config = dict(
    encoder_depths=[9],
    init='trunc_normal_002',
    steps=12600,
)
Rows from block 6 of the audio encoder of a small encoder-decoder audio transcriber, named by matrix and row number. Each number is 500 + 50 x the weight over its row's rms, rounded and kept within 0 to 999. All counts start at 0. Numbers have three digits each.
Before each channel's rows are labels from the 100 clips, of 14976, where the channel reaches its highest value: "top examples" is what is common among them. Only what is clearly more common there than usual is listed. The data: babble in 24 made-up languages, each with its own sounds, syllables and stress or tones, from a formant synthesiser.
# c30: last pointwise conv (encoder.blocks.6.c3.0.weight, 128x128x1), inputs 0-63

top examples: reverberation; /ə/
c30.35:565452500500500500356500500500500500500500500545500500500500500500500500500500500500500500518500500500500500500500595521500500500500500500413500550500500500500574500500500363500500500547526500

top examples: /ǃ/
c30.24:500453542500500500500500500500634500500596500500500447500437500533553500452500458500500414500615500462500500500500425500500500500500500500500500500500500500500500500500500500500412500500500500

top examples: reverberation; /ʊ/
c30.121:421500500500500535576636687404500500609500500500500390500391500577500514500564500553436630591500370500582500500500605500500500500500500500500500500500500500500500442500500438415500410500500586

top examples: /ts/
c30.72:500500500500500437500500500500427500424500622500500420669500388500500500500624500612500500500500355500500459500500500500500500500500500500500500500500500500551362500467500500500500500500500500

top examples: /ə/
c30.7:500500500310588500500500500500500500500500500448587560500591500500500500500367500395500500500500606572500500500500500500357500339426500500500443500500500678500500500500500500500434566554441500

top examples: /ɑ/; /p/; /eɪ/
c30.100:500500500500500456500447447500399500603500570500500500500348500500635406378500500500500500500500500500551500500593500500500590398418500500500430500500500500564500407500500500500500500500500500

top examples: prosody: tones; /aɪ/; /w/; /ʊ/
c30.110:500500500600500625500458268500500500500413609500500500500500437455447500533500500500500500431392435584500500500500624510500594427500500500500500500500500397500500500500500400456500500500500500

top examples: /ɔ̃/
c30.5:500500549500500500500500566500500500534500500557416561500439456543500554500577467500500554500500590500435500500500500500381500344559500500467500460500454543500500500571500500500483500500500541

top examples: /eɪ/; /ɑ/; /u/
c30.63:500500477500500500458403500500500500500500405500500596500556500500500638500500568500630500500543500612444500500475500500436500451440500500500415500635500500500500625577500542500469500500500500

top examples: /k/; /k˭/
c30.16:500650727614500673637500500500607500500500563577500500500523500500500611500500598500454500500567500500500500437500500500411500465575449500500500457500410500500500441500500500500500500500500500

top examples: /y/
c30.29:500500500500586500378455500500500549438500304500500579440500393442376500500589500400546500500500500616363500500397500500500500500588500550500536500370500447500500500500500500501500396558590500

top examples: /eɪ/; /u/; /ɑ/; /t/
c30.26:500500500423500500500500552604418500677500500459500500441606500389500584500500500500368500500582452566407500500500500500551401415500570545446500454500552500388500532500615500500535500445500557

top examples: /ɹ/
c30.36:500497500500500500500500416500500422500500428608500500500500500500500500500468500347543500452500593551500500500500500500393500500500500500500500500500500500419686500500479413500601500500500500

top examples: /tʃ/; /ʊ/
c30.118:440500500500500500407620611314585452500500500500388439500500500500500583415500383500500500467500500500500500500500500500500500500500500552500500500500500579500500500589467500500500404500500541

top examples: /ɔɪ/; /ç/; /ʌ/; /y/
c30.106:500500369500500500383500500421460500500405500500406500401500604500500500500500400500500500500470500500500500500500500500500500500500500500500500594500500500500500500500500663431500500500500439

top examples: /tʃ/; /ts/
c30.77:500500500500500500500368500429590500555588393500503678567555500589500500500429584500554500500500562616500628500500500500368500500500500592586428500500601500500500500587500500500500500435415500

top examples: /ʊ/; /ø/
c30.97:382500439500396500342500500500500500500500279500500500410500500615611500304500500567378500500401500453500500500500524500500500500378500500500500500544500500500500500500461500500620500500500500

top examples: /ɔɪ/; /y/; /ç/; /i/
c30.89:500500500547500500443500431500654500459549500500500500500559500500385500439500585500571582457275500500537500500500547549500500470557500500500500500562533500500500500500500500500447500500441500

top examples: /æ/; /ʎ/; /n/
c30.111:500500500595576500500500500568500500500500609571500451500500500500440500500500500500500563500500559500500500500500550500500500558468405455574416435500500500500500500545409500440500500391500500

top examples: /dʒ/; /ɛ̃/; /ʒ/
c30.21:500500623346560470400538412500679435437568585410339410463500500500500500500552500451563548500500500596500500632500500500500500416572625537500500500422444500500369434500500500500430500500500500

top examples: /ç/
c30.39:526374500500383616500500391352500467500500500433582500463500607479500595500500500537500304500638500500500588610500500500529500500500528545473500500500405500500500500500500394405456500500500500

top examples: /ts/; prosody: no stress; /ʔ/
c30.22:500307404574391372500430500500474500500429500424438500841575573500500570573500414500500500500500500550500522500500500500500500339500500500500500500500500500424610500462500500500500500500500500

top examples: /ɔɪ/; /aɪ/; /ʔ/
c30.87:500500500500500500603500500500381602500382622500500500500383500500500527500500500578500500500500602500500500420500500500500375500463500413500500500500500586500500500500500378500500412500500500

top examples: /ə/
c30.123:362500500500500379500500500471500500324500500500573500500500500540500500500500500500500500500500541500500500500500613455500500500500500500500500500500500500577500555500500500500500394500704357

top examples: /ə/; /ɔ̃/; /æ/; /a/
c30.125:500567500500500549500500406500500500500500388500500500372500500500618500500500363500500500500500500500500500500500602566500500500500500500500492500500500557500500500500424500574500457500500403

top examples: /tʃ/; /ɛ̃/
c30.117:500500500500485500500500500500533500500500500500500500500541500626577500650500500500500500391500536500500420658625500500500500500557500500500500500368451500500500500371500500500377500500500500

top examples: /aɪ/
c30.101:452556500500554500500527529500500500500500566500500500500500500500500500529598448500500500462549500500432500600500500437485500523500520465534342451364519482500500404500551500562565438484500500

top examples: /æ/; reverberation; /ə/
c30.127:467500360500408500432500412408500500355633602500605500500500500569500405411500500500367500500424500500500500500500500500583500500500500500500456500500500500500500558500500551500500578500500500

top examples: /aʊ/
c30.70:586500628500500500500500500500500500500386500500500456458445500500500500500571500500581500500608500500603572500500500500500500500500380500500500395500500500608500402500500500500627500500500500

top examples: /ɪ/
c30.108:500433420590500525500500387500623500401500500500500500500500590500683500500500500500500500500500500500576403500500500500449500581500426500500500500574500500500525423500500378500500500603554500

top examples: /p/
c30.62:387645500440500561500500496500331385579500500500424500500500500500500500626500480500455562500500500500500625500500500500500500540500591500500500500449500500500500381500500613500411500500500418

top examples: /aʊ/
c30.9:500500500436574500500500500500500377500500500500500385500500500417500580500500500574609554500500621627500500547535500500500500500500596500644560500473500500500500421500500362500500416500500500

top examples: /ǃ/
c30.76:500609500500500500500576500586414500500500500500500500500500399500500403500409564500500500428388500500500500570655440500500500434500500500500500564446500500500500500572500456500500500431500500

top examples: /ɛ̃/
c30.71:500500500500500500500500500500500500500500500500500500500500412500500500500500500500390500500500500585500547614500500500500368500500632500422500500500500500500500500500500500500497500500500500

top examples: /ǃ/; /d/
c30.30:541500573677500500500500568500562431500653276500600545391500500500500435619500500616370500500500500500500500500419500500500500561500442500500500469500500450500500500500500500500596458500500500

top examples: /aɪ/; /w/
c30.113:500601500500594500500500500500500500405500608500500500500500425500500430500500500500500602500500500433500500607500542500415500500500386500500500500500500500500500500414500500500500500500500500

top examples: /eɪ/
c30.67:537434558529500500500500500500500550500566500500548500399500500500500500500500570500500571500500500500500500435500500500440500500500500412500500500450640500500500581426500559500500346590500586

top examples: /z/
c30.84:500389577500500500500616500500615500500500500520442558619500500500500500500388500448500500500441500500547500500528500500500500396500613500403500500637381574500585563427610500500409500632500500

top examples: /n/
c30.86:500633500598585500500500500500468500500500530500500500500500440500500536500500500500500500500500500495547475500500500599558500587500500395500500500500500430477500500500383500567500500500274500

top examples: /ts/; /s/; /e/
c30.90:500500500500500500500500500368575489500644500500500500606500500500500500500500500405414500500500500500355500500500553500500500500500457500500500500500500500603500500500319500500443500638500461

top examples: /aʊ/; /ɣ/; /oʊ/; /ʔ/
c30.53:500500575500500500500500500500565549500500500500500405569500500500500500500500500500602437433500500500500500500500430500380500500500500395500500485500500500594500500360573500500586500500434500

top examples: /dʒ/; /e/
c30.68:500500500440500500500398500500558500500500500500500485500500381481500500541500500500500500422500500393500609500433500387500500500500575545500500500500441423500500500500500500500500567500500500

top examples: /æ/; /ə/; white noise
c30.52:500602500584500592500318697427432409500500604500594500500604500500415611500500500500434553434500500500500500417500500500541500500500500500500500500500500500500500571500500500500500558500500500

top examples: reverberation; white noise
c30.104:385388500500412613500500500500500500500500500500500500500455500500427500412415500700500612500500500500500500500500500551500500500416500500500596500500500500500500365500500500500535500462500500

top examples: /s/
c30.8:349500500500500537500500500500500669500500375500500617673500500500500500559500566591500500500500500500425500500500500500500500500448500500500500500400500413500580437599500500453615500500500556

top examples: /tʃ/; /ɛ̃/; /g/
c30.82:467533458500500558500500500500500350500500500500500500411565500500500500500500500500500500500483500588500598500500500500330500500500372500500500500435644404500500500500500500500385500500500500

top examples: /ts/; prosody: no stress; /ɪ/; /ð/
c30.37:573345406500500500500394500500500500601386500500500500583428388463500431392500500500552500500552500645543500500604449500604500500595500500591500500500500500447500500500500453500500500500455500

top examples: /e/; /p/
c30.11:500500500500500430500500500572551500626500382437500500500500500500500569500500500500500500500500500500443500500500391500500500500444500554467500500621500381500500500500500414500565580500500408

top examples: /ə/
c30.102:500500500500500500500500500444500500543473500500500500500500436500557500500603405500500500500500500616500500500393393500500500500622500500457500500500500454601687500500631500602500387395561500

top examples: prosody: no stress; /ɪ/; /e/
c30.124:404500500500588500500500500500500500651583296500500500500500500500500368500500500500500500500500402500500500473500418430500500500411575624500530591500500500500578500500578410470609500500500500

top examples: /aʊ/; /ǃ/
c30.28:570500500500500619500500500500500500336500500500500570500500563500500500500500500500568500500534500448500378500500428500500500500598500500389500455500500500500571500500500500496500500500590500

top examples: prosody: no stress; /ə/; /a/
c30.41:500500500500500385500557244452472500500570500438500319500500377500500500608500409431500500500354500500410500500500500500500500500500565500500500500500500500608500500500559500500500500500500500

top examples: /k/; /k˭/; /e/; /g/
c30.64:500411647500500664355637500459325500500346500418500427500500500500500574500500412580500456389392500500500500500500500500500500500500500500500500500437500500500500500460500392500500500500602500

top examples: reverberation
c30.33:500500500602500500384500500551500500500500500594558500573500500500500500433500500500500500500500455500500427500500500554500500410500391500500500393500500319500500439564585420500424459500500500

top examples: reverberation
c30.99:500500500410500500500500500557500500500500500500500500500500500500500500500500451500500448500500500500500345440451500500500500444500410500500500500500430500722462500580577500500500421500663717

top examples: prosody: stress on first syllables; /j/; /o/; /ɲ/
c30.109:443500500470500562612437500572394444412500533378500561500500367500500417548616500500500500500500595500538500500500500500639500578500447500500500500455535500500427500500451416500287500500500423

top examples: /aɪ/
c30.1:362500500554500500500565500500500500500500500500500594500500500435627407500599500500500500500500500500500500500304500500500500500500500500500553500432500467500500500500500500500556393500500500

top examples: prosody: tones; /y/; /ç/; /i/
c30.107:409500500423551558550361500615696532659500450349351500500444500500409441500512500413454398500365500500500500500500500500500500500500500500477500500457500500500500500446500480500500500500500500

top examples: /aʊ/
c30.80:500552461500500500500440539500500445500500500500500500500500446537500500429550550500394500500500500462500500500500500376614500500500500500500500500334500457500500500500390500500595500444500500

top examples: /s/
c30.56:452500500441471500500596500500500500500500500445541500500619402500528500500500500500500500500500648500500460500500500500557500567528411586552408337500607442500500500500437550500500456500500500

top examples: /aʊ/
c30.73:500500453373366500500500500500418500500500647500559500500642500356500420500500500500500500500500500500500500500376500500500500500581500500418583500500500420500500500500500500500500500500500500

top examples: /ǃ/
c30.40:450500671500500318500500500500392574500593500500500566359500350500500382422500411540500500500500500500546500500584429545583500414500500591500500500500500500500500500500500500500500567500500500

top examples: /aɪ/; /e/; /ʒ/
c30.14:500500418500500500500500500500500499358418433448608500500625500500500421500438500500500413500500554500500500500500577500500500500500426500550500500500500500500500612500363557500500581500500500

top examples: /aɪ/; /w/; /ʊ/; /ɨ/
c30.116:500466448532500542500500500500500500500553500500585582500500500500500500500500564500500682500500500500500500500500500500500500500500596468424500500561500500500500500500500500500500599500500500

top examples: /y/; /g/
c30.32:500500500500500627500421500377397500500500500396382411500625500396600500500500500454709500500392500500500500500500476500500500500396500599571500500500500500500500429500500420500500500398500500

top examples: /ʊ/
c30.15:582500500500500382500542500329500500500500386500438541500454500500557585500500500654565500434500500455403500433500583500500500440500500459437500588576535500500500500500500500417500500500500500

top examples: /ǃ/
c30.85:617500500500597549500566555338500500500600569441545500500463500500500593500500500500603500428500500449500434500500500500583500500500500500500500587500426500500500500338500500500447500500500415

top examples: /aʊ/; reverberation; prosody: stress on first syllables; /n/
c30.19:417500375500500390500500398537500431500500500500500383500500500500500500500587500500500590500500454500500404500500500500500500500500446500500605561660500500500500570500500500500500500500500500

top examples: /ɪ/
c30.43:500467500555526500435565500500500500500588500500418441472500437500481341500393500407564394500500500388588446506500500416500500594556500428361536500500500445500558587500596500466437576500591583

top examples: /i/
c30.112:670500555500500562717500500500500500500538544500500500500418500500485500500554368500500451561500500500500500500500500500500500500500500500500500639500500500543638500500585574421500500500500500

top examples: /ɔ̃/; prosody: no stress; /ə/; /a/
c30.42:379500500500555589629608647570500548431500463500500500500500500500500500586419500500548500500500500500500500500500500500500500500383500500433422352500500438500412582500500500565500500500500500

top examples: reverberation; /ə/
c30.57:500500532421621500500541500500500500447500500500609500500535500500598500500500602500500500500500411500339500463500500383500500500620417500500392399540500500500500500500558500422500500427548500

top examples: /ə/
c30.78:565500551500500500500661500500500500500555344500636363404500421500426383400500538500457500500638500581500500500553500500500500500500500595608500500467500500567500500657500500542500500500500500

top examples: /ɛ̃/
c30.17:484500500500500525500531500536500376500557446500500500500500399500500575500550599500557500500500547500500500500613500500392419500582431619640420500348500412543500424447500500458418442500563500